Weights of a small masked spectrogram model.
Training: muon at rate 0.029, 8100 steps, batches of 64.
Rows from block 5 of a small masked spectrogram model, named by matrix and row number. Rows with one number within an expert belong to one neuron, the router's apart. Each number is 500 + 50 x the weight over its row's rms, rounded and kept within 0 to 999. All counts start at 0. Numbers have three digits each.
After each expert's rows are labels from the 100 clips, of 14976, where the router gives the expert most weight on average: "strongest on" is what is common among them. Only what is clearly more common there than usual is listed. The data: short pieces for a synthesised band: melody, chords, bass and drums.
# router: router (model.blocks.5.mlp.router.weight, 32x192, trained with AdamW), inputs 48-95
# up: expert up (model.blocks.5.mlp.up, 32x192x192), inputs 48-95
# down: expert down (model.blocks.5.mlp.down, 32x192x192, transposed), outputs 48-95

# expert 15
router.15:431452428501583532517515372504481468509524492513464533505486437529460456483581487442493562462475537465499500422444548499517499469435431495465440
up.0:583482517498511437555475443562580553506460510462534488503411511547556475427411494579509516494496449538518548488572536508607405503426479460544494
down.0:480554542535589560540550529564524493507504487466532511545454556518485485508438548487563475451532575539576480566532493468575589562579480396499425
up.1:450542492474564599561561552494506563517479491555366491528532419403508502524506482552505522456444589474498493521536421541486487425458409519546586
down.1:514540490458484558484521464402511562636535470484376512513502540536490505527526557411456578521446497419510570522543466416539557466419472463551531
up.2:581448463520501403463463453530529418522503584559602545504571435493527501479428637548446573510557467510521541500514458487434527513489586411515407
down.2:560558515503550497530575535483538518461534459436491538503605535445426489568447515508462604502450492571487428509544495514479441510442529470428502
up.3:434468442503518478462532498595433453502517503461455403500498387534498608481516435481516535484445526510462565498482399480538436509415505539457430
down.3:541545526553486480434440462583457415582500479441425478519537548543517409523493394523559512523564485498542511569427500423502592451484499473545486
up.4:580457484455524503421559536498502435536476510487564511509570506443510559516523564513463479544482431620455498594492493501460563503478468588467520
down.4:515445488487515545411441569544547507439532447476506416545474533488528535541419489547469508529615494558481481439518554499521634543497338525556415
up.5:513504492488490395533488447475539562492481566524560404664549367519457612540467551585438469610508583530553495526450483374446513483515445519510402
down.5:496461516546524555541556470485452542435528477560538479445537406533426475543536540512486526473576405487457538480582463432502443614508497523432462
up.6:504512436497440520458483500512531552497438555434445468471475517587548379489461485484576494445529437542486541460520482445521478501541460459488430
down.6:565404547548520445507516633517423462471523491498503446514612441478481502478423511450490486500517508502467461565492517447572514489534540568543549
up.7:504483535542551486518485579433497531501539583534442488528551561444509445482490439595514477490574583438467477585475476633414432493601465538486581
down.7:549515403504497545453437603482521540566590431492465435497547472496586496509421578424561352594521495461561426443545527490541416463520490441505585
up.8:623479512501531531535537478469474504473540497463551529487456597458398514562486589498605449493456453504492560485535498465421474561519565539555623
down.8:412420469438572532406541512558491507504477534521534496476438472527451436561553485443559623483497398560564484517434543478476521502517575446551470
up.9:488540460464550494458551502508580583467540508430479518518547460503499502505486530518578501439458482445480560482486503479458596540502522452529534
down.9:495560511503449492475505505497434511556438509509522496547406495415580363426540517587481428457499463515499492539441516518419471401473460579485516
up.10:421516573564475540576469498411525565536649470488569465519481508444518527458532522448497552454484502534542518524512503530585535483444497475466504
down.10:512481482561398564449509547492480544511465475417482524465451500510572584418563492508467554438494483536503509499469433558498492446514518518437506
up.11:531529470377446490515483500513479412563500523600579529460484514424449444477388526590436476428527435479561470525479532522556463427537592412531482
down.11:497460461457481548439478492577505550480474570496505428458527524465513505532452523537495478507495585444518493519455505423508479542484409485420493
up.12:487439401542507558474563457550494520386503464471446440383587550510509449450537476584478493438552522518537595456469510552517434533521478539461566
down.12:501475453527495471487436530493421475470529522407491517486534492456541587554467474513537531438508428515405483555435474466607429534461446432481455
up.13:560472420475535518528569510488410578511430447557438483467475504452564494497476595539524465487477583589487535564512453502524535443477558443516558
down.13:529468513502518462479415547483547448481477433481431474498569585535544444538467467427490469427501504443457529520481547522512547558516453550586417
strongest on: clipping; text has "clipped"; text has "noise"

# expert 18
router.18:508550456538561550501495465520497440490479423433448503503473482503452536579487538445494497539406475536488396539396464457533564484426543490443493
up.0:520475487461563530476487524479563554491512532467478578564529567576398560533599617449559416487558410512542565471485522500495396509478422391580504
down.0:579553535607536506476448546465611540560451555466502544540501529520433561574520508573559454492501510445422533403564421565509577508531507443604468
up.1:524450457515435527474464542490509528469511486568538411486529547444474429521515452581497471439536508428483378442486422421459500474511488486396613
down.1:489434573549479561480452536479483491506518571476433475586503529458515552458553518455497513468504514540503449509502424450586515493526430578466576
up.2:518608488532534584528541570470464463502496549420497521432440528541358466482493608488440449477462395512573361525562513480551501466523475520460567
down.2:449540395489525523546496448528537580553479468467446439468425517524516437487397498520416578490449499551490482561509504517553402389561535481552537
up.3:469414543495548587449442519467475490564466467435507475497459527545513428413571554490457474582575541536508565515477445480473541568593592581363469
down.3:483501505463452480528488522511510444623520428523477535498521451576617478441541472493548375470423516484510497425510503424540555507562499525478626
up.4:508549562397524447435501469486556561589583596506474593490571509512560474494500441470510491447464455525648501470562600520550436508465484475488542
down.4:443528475573443539522459528416528543517547481436519593545491617507570602476477552459436438618402525450517539516576478424476470507437497484476488
up.5:434505492465482489619494480452394521410526424487501464401480418560467549502503494544446510561485526448507534487490518554505445457494508473383516
down.5:507580421504498460446540496473461594402539579433573488505455568479502405603449410523470442470429450526493513431461492447496491479461448501496415
up.6:442533518477528482525527497514533376450511492437452438536499558528590440504481495402439526503464520515482452475572451559508403538436479480505556
down.6:505628550556539556538459459492481463494454421363473496470499496485512540518456428503505440511578444647544550466482533449512514449420546555568495
up.7:437463544569564537555429530523475433479473456566584470486580561489492587490404548428419482485441527471517443530549450420526423534569565459601516
down.7:493549418477435461504486583511451487475481472596522438474487497504448544517466437479514540500523462505534441439499569513535458446474607403501465
up.8:545422499523408474472458469530502381478563537495509521453568485515536413585528450558510476497513590498560483541422536498465484521538436532458444
down.8:606516411472529494456434509491534495462490526497493485485482474496473474487522490504351514538462528425455557587514557549398502492500552545421536
up.9:474534509505505451416483485409454460544440486516518482468459483585530488508392473438428495459500536508411583478519502558428584493548473491469609
down.9:519524471604473481632498527525503407561505486496548483530415445525568470497567469453589459548462491570534471502440435504527481541603550589534623
up.10:526576485584452488530485555502502402572481499556578463512502501549455490467543440538591441436452616543433470491493498537546459565568450459504543
down.10:450435433627531490494484446450536438478418540613529509577456566523526473489558476457510478507582535513515577515556539515433481459556495558515521
up.11:524451605505479429470519518453510498527525544504511450523502555417506475494513401466463557397585522448458447505496516497512467496461512501550518
down.11:548554448472552530517497450492541498399457502546547491607524496540521480532425507434523478491494571531535585533473442492517557516512518440487452
up.12:435461442530492456416438484444551528521453459511446445517482563624478490490535462462504533518549558451530424455500447503444528456578501533443516
down.12:454479528548454566471518605498516430455508502519527495416578565515464502533527528491442483493509506499515474596516584496501509485524466485611498
up.13:503514482505485451475531482465479497486542527427542506529464567532498607433510572528467459491472545503616518476610516466487548466453490454596388
down.13:352469505465497475538487511506481603458529536465480537472419567472486485485539529494451446528538555519576497442578558553472502540487532595532532
strongest on: marimba-like; clipping; text has "clipped"

# expert 27
router.27:458507508455502579498576448514540493480467501458570525522492488485458503492536543434505501584553549396485487589531503552514518463450587525514437
up.0:487408530411530602538491480571487494583491567572483485483565520546522550501487536507485442564614555499474425525473531486502516462362453472468442
down.0:440517529515478544418518478571591482550504471545473440367481528471439476465591463549492481507540598526528554471710500508466486501467372432429496
up.1:552498470503503430530446495461463470485502484479506566548526482555502604424404458469455479556496513420573550542554442532507440519472570532450463
down.1:535562480528440426485482521528491596542547520487386476493490453480540446508518471519638461472507544442529436498539501522541428492559603482550594
up.2:475442475558506506567484494544456524535528558531511530509483452456575523531541450470429469427503477560510478501475603480472446509509573529433606
down.2:486440491528383512464432442484559582514503480480476558519452502554593508515404522455506552485489472449523497534485518494442577534591477450432476
up.3:513493554568538475553428581462455606534408582593560491452549470493504533555482521334510450541517553395477593414414470485454531518494428513457517
down.3:441418454514572507498385542494582496530469498512430522470474509549480466478517558491526547562508624482552556517526561491486480543538479536532532
up.4:433589497529523503469527469437381440458466460492495406498437493472562440563481526491470514477469564522511493538520517601444500475501530492536537
down.4:559545543484496492444529463539449534591460512480485490395539486512494552461458449413492579488351482555487485456515503517518470510477537555492505
up.5:477575525546561510508527491460530450577513543463562498372509464527561613554500580488507537523477642477547479485440487601521496489468442467446575
down.5:513443575542473597525479464412541456541545394497505553504520540619570414463417485562544533537587493508545491548448473527502562406484534506560412
up.6:500545533475533540531538500361557503418468429560437557491534429548463510536443529585556619513540579380516561548528437482455472465518478458491478
down.6:510561619413512498512509536438493543512503552453588451458454558451454463515438530421468472469485537517419482448544563552544448463411524469478552
up.7:551487551526466555535398519592591448494450429491558505453482460539486473453457544587567539449492461489477515495469542443498527528560519543519569
down.7:467451516369529442503531414559469459477487473498524595543480473612427449455391620549483498511421528535529562567528549524511466486466521464465478
up.8:520522433490607523471414487449547524581485494469549516557518483544523531443414504528493539369416561429482473500486467539510642513564536411551516
down.8:482515472517535505584545471480509506432494483538478499427490508542476481460482390597460516464513456490421492493429580480491484490437660516484483
up.9:545515504550461540446530483517481484466498543470502557541490432578494454498516529464530547607423483600511460410413418484560508515492431477528623
down.9:434529510455496543513474519593505394543520535520503427513459499572508520582420403457402481427518561566589495504497436392535530407491494412523530
up.10:502506512463466437556515443447553455573560467554419484368414537566467456553422507458488450441480467548633472519502522444549542536524574497593498
down.10:425462455500499558509437490517534519479594628429530438432489437491559430496457430487539507517463438506501459439513476448588527476456515523532433
up.11:552467510429551531424662433375416539372550435564566449469568463503528486363448489520463482483465536576449533555503650543559527492497514484520464
down.11:493507497457596467474497522446492445565462462450519488492523534556575523353536581411468449454516492526493523470452491501518540533456525449563567
up.12:556518517466512534525500454544500483466497518456527587559486546571472468566485463534572571523575591585445510585446527526451513509498453541480409
down.12:504465439499471523427450448478407535476478560527498558476524530517492511484462545514541495605438512491483471557521504562469453586423541497466478
up.13:533460489580490445445590430536427564521502454471452465505535500473482490484493505449488440474447462404526450435464516600447470552530587544439467
down.13:483471479551511422535467499441513540506500521552520533423505495565498547440481595424504543452515485534481484465516482469478576508579532476524498
strongest on: quiet level; vibraphone-like

# expert 2
router.2:440453492527541442503584464558517490405470404456426526468482435392553595484592587466464531489438488472500432498442484467502533564491536466553445
up.0:563508505498445413551460432533576410561526487427439528542582479540491449381464509551478476547539560464563474414365471453485435477554507533464456
down.0:544468398501533459562540474499587431503507567511491449465408567532505510444567448463521550451503570485529542471474444523548614562479543502435529
up.1:440499449471449559474558480533497495538545456433444516545502478443521616540502542518444486573499430435487643478510518532575450414506532558499527
down.1:524459499579451596462545505506552471487443485575515445542505494408553533522526483583543463413443511460544507517581455584403509482387438498517499
up.2:537468519487559445559575537419500494496515443432523500452551543491479519528470509529531411457533538459430439495510447600524549386556516569494503
down.2:563466445455538554404489493438431493443534535597550446576431544515511496422540454635490410535508521433369474541425545447526529455521369572563439
up.3:484540493490527457501464540493451496520491508448421552571522550475567512459450492416468459481532448476476525481516542566530549444469545441548504
down.3:484444478447585557361458541603531553406530450477484471478559509526512482435471501393547564532492551560470579520507519554518432467481483472468517
up.4:472439575519601464529362552611507536543554490548396546566421603498405595509576456392549470517504471431546482467469523509476542521453474462479543
down.4:571417462457397408498406575494540501477539428482523493503501452377484477521438513478488443551610548585485481587611532521436518531617417568475516
up.5:457616517540521523489436478531501512512489487415422483571425533516513490337461498536469512507506459571476418585481482510558340515518551575450486
down.5:523465467524531477513512416474518596505505493469578531532533546536590525509508575510552432464520524501463522488375539482482490577585588430593518
up.6:584410532426462485460474437511479454521411465498528552450381458431559570460587432517486484567486446552469545581533483469458550570563500531443570
down.6:496485455556555520541555513490483463514509532577536489471490562573476508595613581560595545451486513476497498475489489480483536490514491438451569
up.7:417530502435509592531511451556479489462510473474587441462450505485524506485473382520461455422401557465409452521456533497420423512508551455448404
down.7:499525533506513506604484526475600484529546594557496476559452532523553499501503531454567483544497438577542522469562503584448530494520440469587545
up.8:470475514517484525475513514537499477558527476479522577543463549465528489531482502548550513431500498519510576424471571472550553457445515486461565
down.8:462512516541496440562462581530537382495519597485555526599543519545444574482545565496510557512442545423438458556522612462494479413482527528510516
up.9:524529505506455470580460513442464480468505499533518555471494572532484523541563501473461503552553440448602392282522535397534511503512548513550360
down.9:527576486445441462549454469588478506560462570539468498487492552584570545515497499472465518585487538382461557515522570544404579472482520440496479
up.10:529567587508569492488513495509567449480463538499542572489485468452484527563529573491453433540500530512532523495487510557587532491469503538504487
down.10:523557471555580524453563439453357511457458453512531544489437521453491523508515494429468502475534454469457512466470508509546442518491429488452476
up.11:616553516491501427484493482527521555356508473540577485635469525391483491507427484477505430471437540450533512452413462424463480584425449513525467
down.11:548495514531519448545516531566468507576608501510523552511563485544473424465443507504468523472498428543520514545397435510515553593466467491352505
up.12:534422551533515503416517388600508405498478511444493432548560580453483510475489507477541439494484492507401525526455479608454460539531581551557594
down.12:587413467417379568459528569628564518456463487551503505567411494480492533527568555507538542498527493499504457504426523513547522411392531489547516
up.13:444440511536460421493524568427568531549564415447483537495474554415557401581436508454444533518464529564471502449449480546512483507561526463459543
down.13:444494540474503490499543527495491501576443518525477622546568524485490491567514496443450485518550451451500448501587475463442572533446422546454509
strongest on: vibraphone-like

# expert 4
router.4:563491492494448552475494497513482397478512466466514515539523532424476532590523493430417507520536504418439347486440488482519520436437522434533453
up.0:577495434435506529553410504403531494470545500525505537471544432552607536553546557415487570486423498407451525428480473499503531587444423586517507
down.0:532456484488532512551596558521470403468548537494445503485429335599430512563579467504576488481420461511471500544509489481488480523577401446480511
up.1:496500527517574505561547496510467530524456416464459574456566553506509470488526527458564449337515642415530517413461433452479583481531623459463541
down.1:502527499480579495506529479440500468508446426568491530536498411488478532465501574525487436545432512518479599539463518615505537450510567436485431
up.2:472431533468451501535547507497503502549529452488411491516555596508524524510471450482511538500463518512531530560497522538538387466424385509569586
down.2:576488398468481393501478506545503492491560581449570526491529519488533487350459485582419428486493528503477419526554515477526528502471601530437613
up.3:576591477490433543418543523496554502506442488435398470531465443492482424508547410601586474543544438491473472532416418483432544526470485453526577
down.3:611500500484563440558450522511480411472578467455469585487522601482412477505506483454529475535544545519506563453452567406447459531547492422422555
up.4:537667481510499498467558480573466506537494531434560520452477415494548568531595549499444491488529547570523426469473511473434497559492409482540499
down.4:538556506489535485506408519492447553443540529527478399553620523490499466426567516464505458447467499540428412489442508523440494558494471563485579
up.5:577508613496557511488393535484472540482569451444458554492532651452470441506502428600516479439515461573504438559508521501469463559425540602490554
down.5:452449549546509500551516534580387549390423458502460495567499527446426551435533481572456466457514518420481520518494474486470502439385416452449515
up.6:496492519613474418612475414474461503462502500467497573505427550534507571564441511497552480424474585414432439576485496467561381533538514512472477
down.6:601507524470520528515519528487580535552558515522488574445563534533560536500536495521491429565503435515398486476486453461536477541558486546468430
up.7:522555392470476544502540561535552532421524513482464506476568439461565503470448482561502484518523444523479473569550398472498454497442469415506494
down.7:563509598494593513513534474504406591556516531459571461456482494470415439511484534633531429493456512461525489504541620498551434494465566490465569
up.8:502546535491543442446442475543464573576498461562564511533624525399485472479606504442413553469534566467525401485533490539481477487404566448551575
down.8:526498418551526485652490497441475431478458522474522496437511526478486465523467453579487461487441485445491362448419526437475535642490556491524447
up.9:430472471546436538544407550416498480480525516560465586443482529484524486542480456514429539532556575525512544436473527522473572459444561566548543
down.9:457461444508419471520474512525573552535419499501421491504528546444571463388521518408517507442563454538416520494489485539444548533556415511477471
up.10:528578511446439557451571475549511571471486447552496551505540510540549427411507521560478486485539473389467479399557451530493494500449505461557433
down.10:550508506505491515477511427477516533542552459449534464513549488495509595397520555533533434477507444410584460470435526599562465472461498560566511
up.11:603463593392480386497483488524493590488581471535482444505500439535550448473493550424516506524470526504538454470478533516514515526500548480395543
down.11:506617528535501581492583607614478592486518524477496504585550486465484541538522480377535505507522484430474466436531609532433567482515502475435496
up.12:514473529534427529528441486459474460624612525514518500430468446565497488425505567448604470440541488515459429513495499448514541490524521514585483
down.12:534513439558463417477525573510489384453481494430566447573503559544422575559536435467486403508492478496562494507525375505525453475574527527582464
up.13:515510508412547448451540533522473535503568396529415509545512520489444497546499528484570534526444428506495574478534550435508488438515584529509535
down.13:477480501514475517538538455432419539498462511547565440559492493483460496434424504518369568467492455468513517540526425522549432538556434469511553
strongest on: marimba-like

# expert 3
router.3:483434473540502534439525406573474472478515540540437575493492482456503588404570604449536515467447476383494453466428508379528517492491516455416473
up.0:442469421469402546479426444453596512516526482600534445417458573484514495491603497593568488607410433506519458485532481607499510578413489469518493
down.0:513405467478535593559493509485506506498471551551526423591541558520467543406491400567466540529472566450542441385473516557526495559541446427512520
up.1:529516456585567479560638516513503569448552525463439559550467448446609465578540442469452514570474496498487517405534532501356491573519512478430477
down.1:427477443450574462595534532452537501478418522487468583559546540565505451425586574541443436525420568563427502455503496541459483477599465412499460
up.2:475546529601523472509432439482452529518461525509438508570505450445430475357466516539518489550470475518537516499465488465496493495535538534498546
down.2:536543501515535462433505516467527515521487590485525466504498589538426463458583508482454592359484522481474514543477488544508555504565492527510519
up.3:549398519557523437437531536485536484541497512536438396467543508493424522511463489496569534461494563413522609469488563463458535547488490485483472
down.3:487540443453516508428512541567413405559486553513447424523420515532499431507611490481511465532452477517512547542509476476504448482568522419455530
up.4:527443478447519457518539436440501577573477511523449485496529406503566518435497533481499516487501409454558537464517340584492593505482481537529458
down.4:502559436533395443511507487475462614549498568519442511549562514477508480490504436473518499556509577549439532550420465497522579575543506541499551
up.5:474584442489438476575495437518536537538473550384501488465558399455503568381505584618476512483514579436519499549491545534507561498523478512493491
down.5:521605528572500591456438491507511539412528528524536591527507466449579444521512516552550479477511501556574586581477482493457543483459433500548515
up.6:515417525590555481530448532480467542540421496445410533496510519474474571529524483513566464480543599572507632536450396438408517491435549467533593
down.6:479539479406433459472475461502500425548630485430476512472538463452514434568549564636557454563402530532449460551525595530562549416516540601467461
up.7:438504540434494461458570480416540449443499559507506492506521560576548495496538538520490422571415427556490535485454483560618468515436434464361457
down.7:556592465544520422510417404433529544436544412518527487476534501545478523482527455498454479557470553539391479463530584485529464475403448556532565
up.8:467539514467643522479556474519489437601375507549521499512584486413537467467453504430474525491551535588455578459451492534481436372551593533547483
down.8:492522499509518441511435487568542467518510595412516517495443457500544496555543565457425468473496573532398460512449541534505503509501454436543495
up.9:459542512541433462465448583532516521585528541409533513492492511484511428461378533495409387559442555555531484527489540570523535523448500384480451
down.9:522540494451495499447397490493467416445456458531542410502503518486450471499587518480442523468507499523477502453434507431499531558449531510464549
up.10:500499498505433487538413486592606612527429536469493618470459503438532533450592505548556436478471469469542429542450477505501512494534543447477592
down.10:481515526532437458452512485442532499468493546467534454502502545487511614575467477398505504503519523489529575505526581425555585563508461444456383
up.11:497625441488510421521530503447484555597539432474484531545521481572420468564461484493427467438581505467535489588474462542458587521530480502457587
down.11:507481442528572598541566437594530508510458493491510468446519426464517538485510473453475530488482522443414564522538467567619566559527492442486428
up.12:361443478427462609544422615425494568534533514515604448534524471519471524417540533511544479480518458535533465473456448588447508529383417425474462
down.12:517546589512552391400490551517602469481487441510536459465550492450554541459532468537469619548546483466472505473546410555580523495470393486498534
up.13:481540546551484522559463478444593411498526523508507569488475509525503512507491505496518555521475495477488464546592503502573436548483520534515603
down.13:599529404515455461386553432542488486542445491456532492462451428581497525518502574558461487549411469428396512566473434550562535518435491544479444
strongest on: clipping; text has "clipped"; text has "noise"

# expert 6
router.6:447539530590444524504526486521471427577472469509471532440486539477439521464453535505571476445485553469574417511470533459479507563433403539481507
up.0:508518471507398536471553493523393522499531449458431599530464518516524527499542478479487450510521598531472577571560518470535590507486452399631452
down.0:471459508482525520569534564398502517558411507446490601428449464451489493522452427529516487478492485506532555470494548488494529530547458462594456
up.1:546480452553582557525491540525537451437462549475441488501473518490424529529517562484386509509525576518607495542547450471536499456400500530506465
down.1:539532462527500468448482487436492589472505519464472536489532472502574443496475558426518522435471489512419573611450602463598455425437459521513521
up.2:559479525533438443535567605506507420482522476477429524426475543518467590575531512481609490494530352505462547603444538494465515552462413550463497
down.2:540543514407568604506472514560459535506484569526434524527508534476581524478458510472563571585518502571569549469577423452450530442529458546452481
up.3:511490446588534550479502515504502463519521384481484461500523482419517573582586524569526560491498498492556465507457478531474497500497528418404399
down.3:523469488422512560527470426433510567405464523495459483496513500429524664463506498500523498557501539543422537490515474529500373387506580499513542
up.4:615497503443414513433476521489513516515491505436514522582473519557429534545571612513526501507390474532515481606497477499553476582474480503582459
down.4:479490429480439460581445548479424579450513515503498491518407414488513481550526417471466486513391550531451501550527519488486475487462491470606427
up.5:498480549566543440541577501514514484559512532503517516589468462477447480575519455537455418520416509438522481476524456456505473483356418443531517
down.5:530458533456543500433446474410476509545519453372552441468410600582502437476563389449594507473441410493440540534450405520445579488508577442524571
up.6:403523524508585430483464543424549524529505460559503421440550468513461530491476549571502483562405561531391451456542543514421481500488475519511541
down.6:627422531507545512531427455547470542574566625494582498522458403454499452504420529485507584454459530471523455516547561491479507594505441497514453
up.7:564477473539427508433498541381482490544452595466395520515485405450413467503537483530562582532537459439580492461519531390495568552445534509545404
down.7:539513484455414562424589522500576498485537597415505556481484517565464472484483488407442509432486523518504545544532475530512495522446479581469456
up.8:570556490490573333470491550460462509490558560544529503536506521500563554563434441482512535522441448506602418511574521419573576548548482482582530
down.8:493574539548522430460463526441489478469508533406445542466512520515451498538522525504485433469434478527545447530523410513468554500528515443537501
up.9:543555482509486515553488503352561489536621484471508449507547571525476486428524532582523413512641487429401491520584505475517604510408435483491533
down.9:509531412518449517587508546548464448396490528459457332537478522371482527409419551529480501535538496386426472474526606529528515424451517586582513
up.10:523548440471471507484561410546596605470581638550554504564467399427478501460500502421513475508431519525574523468478527478563471538531545563394459
down.10:524510429422486485579451518489480515561438459505554541510547500545572557463503581543466524461452477467495486448499518474604546377449454501434528
up.11:460559568427569392509544434400468544527409466444539533477645477479499500448604492455480516487458471495532437537591484460530397550454519549445570
down.11:503489555513496483448535519510518432446404440506473507495482440585540587504546456437531458504542391478494581602509386363587457501449457474511525
up.12:468526530446450481535527534410444500462466543402488485468475524437566495366557462463613532508497526564507509404539573402391430509561545386517475
down.12:551485539473429530515410521476464549548455484552540517524485496448513419497491504352581486509565415463432493553521429465483508504544473491560557
up.13:511617485526485492490549520524518471481540410517422492539474428427518483421580545457488548518569436394526442389429449537540438480547565522619488
down.13:490471526434507432485466522454519583506579520526377463500562396561515486364516404525485519494564507458460447585500572490475516512621502515443445
strongest on: quiet level

# expert 21
router.21:513473440499532430563509490581542432432497419505424509514456463461484478507555566511502535617477509433480473566452512448594491510543490517559545
up.0:521501485505497512481448556584509439461592476434515485498526538521593414529552533507560555526460440508526523522478468520475431414487510439564510
down.0:499497498565484428575499457465509564546510498530469520447421455476498558619440454480476458446471529478550542527417574384521575551504635540445442
up.1:463446519443520454407518539586498447500418437510444528439523444575458430529536544400572540423480465553476527502510508548593519611478609569452470
down.1:475528468456456480477519450451412449470472565498449463593522496494500471489598503478460475441478580538538566483508492558513529502478479632601495
up.2:465465519460408476466545410429542540485519541444498434476473464519554486509528580496516588393543562592512520522424494466517464510452525510453493
down.2:543478457522551482533542461514497534496472548547492536533584537513451493527507505591520534472400495435432444528557400435486538573472447476511532
up.3:460572430492530559455403601419484450468513642589430479448387568477394544522611462465538575555483446551518499497566580535597509495426473519492532
down.3:466405419539537467477533575451502473551540503588476511449471454534568453473524458507464484473468569486521508563517477569494482391544559555388429
up.4:472468553474496506447562480486475575565523399502503509456483503491491374379520423377466500512472551435509524517457584525589494458516406451507593
down.4:493608542492493459570534449477441490460612411537456456498461431488485470591427463550427514479473446537540469457554504502545375522516569477470522
up.5:540481492518486586528528530437573495533519474513485522522507566488414591520534410418531497532565413506445594505570545436534473471488572502479490
down.5:446423594531423496513539526492447565517550461442517516494541457548473484575531589519479573514399525454466555437555500582568478525466453555561496
up.6:519440533541505395544576438545491505472520471532531503510545386502487452589460546425470578433430552465428544466537459485500523556400493517403527
down.6:478405480440450482593560486473583464508481380599537490534480446425470524465495498487480480394480553588592523565451503622501461548504511447479516
up.7:562518497565505487497559481474522572509465480401534500518517505554563577482474515495509616507405492458400407525496381474515478419486532532456420
down.7:604452545525532478579555451503520517514447541596500455493464468505527496568537526561548457600392469525529456403545593517479481571509584458453547
up.8:441584466554430418553536572551511443522500506495523456463476553486461459571533454492457531461486550513582503556437390508514462478491547505530597
down.8:516547463485560535516437489483567580585511467544507485534525555582440451535532573539492482543454519478417513501474518484422532508541458470434425
up.9:636572448529459502447435509521601519446526416594476475482507405470450524419493522506498473500463427542457493479533537450520517384530535443469512
down.9:485473529497500529486544507456427493581489474539466448469456535424420552539527448540515536491542408535527491541494401551507505560425469515508454
up.10:521537529514497490529565446383483480537482590400499447454509544571441392579439518472546543475572553533487513521500558492575474505522467503492532
down.10:507503450494611436497508486531508469502575474424565546544490393489505459513453550527446504416536451440543483548403491470625607533566509493489608
up.11:567587576436494408550483547412450540520500578479491533441499492522528513525389493508558496520552558577472583559497451550527507588455518517540525
down.11:464463618504544594544528509516560423515455540434566637542437533581550529516585481487567527507581551534501491538465520544551568456482564555439558
up.12:393539587511450503434469475511492559471545370538516415449405597430439391416576476580500465473484585602516478588436503510477584565483497548498575
down.12:512538501463481526473563540488485497476526408492518509474493498513445515521457515479491454535464514575496493402596438455444525459410534479492446
up.13:423532516478511594519411494540473399516587522454534470530521519574433571481515499561519494498536486496482423564474500489545553474512489455559506
down.13:501588500480491503454510561514432528465536571438455492508501472479529449557390547486527506421442419514450435552523448590540515566471487531408432
strongest on: quiet level; marimba-like; tempo: 160 to 170 bpm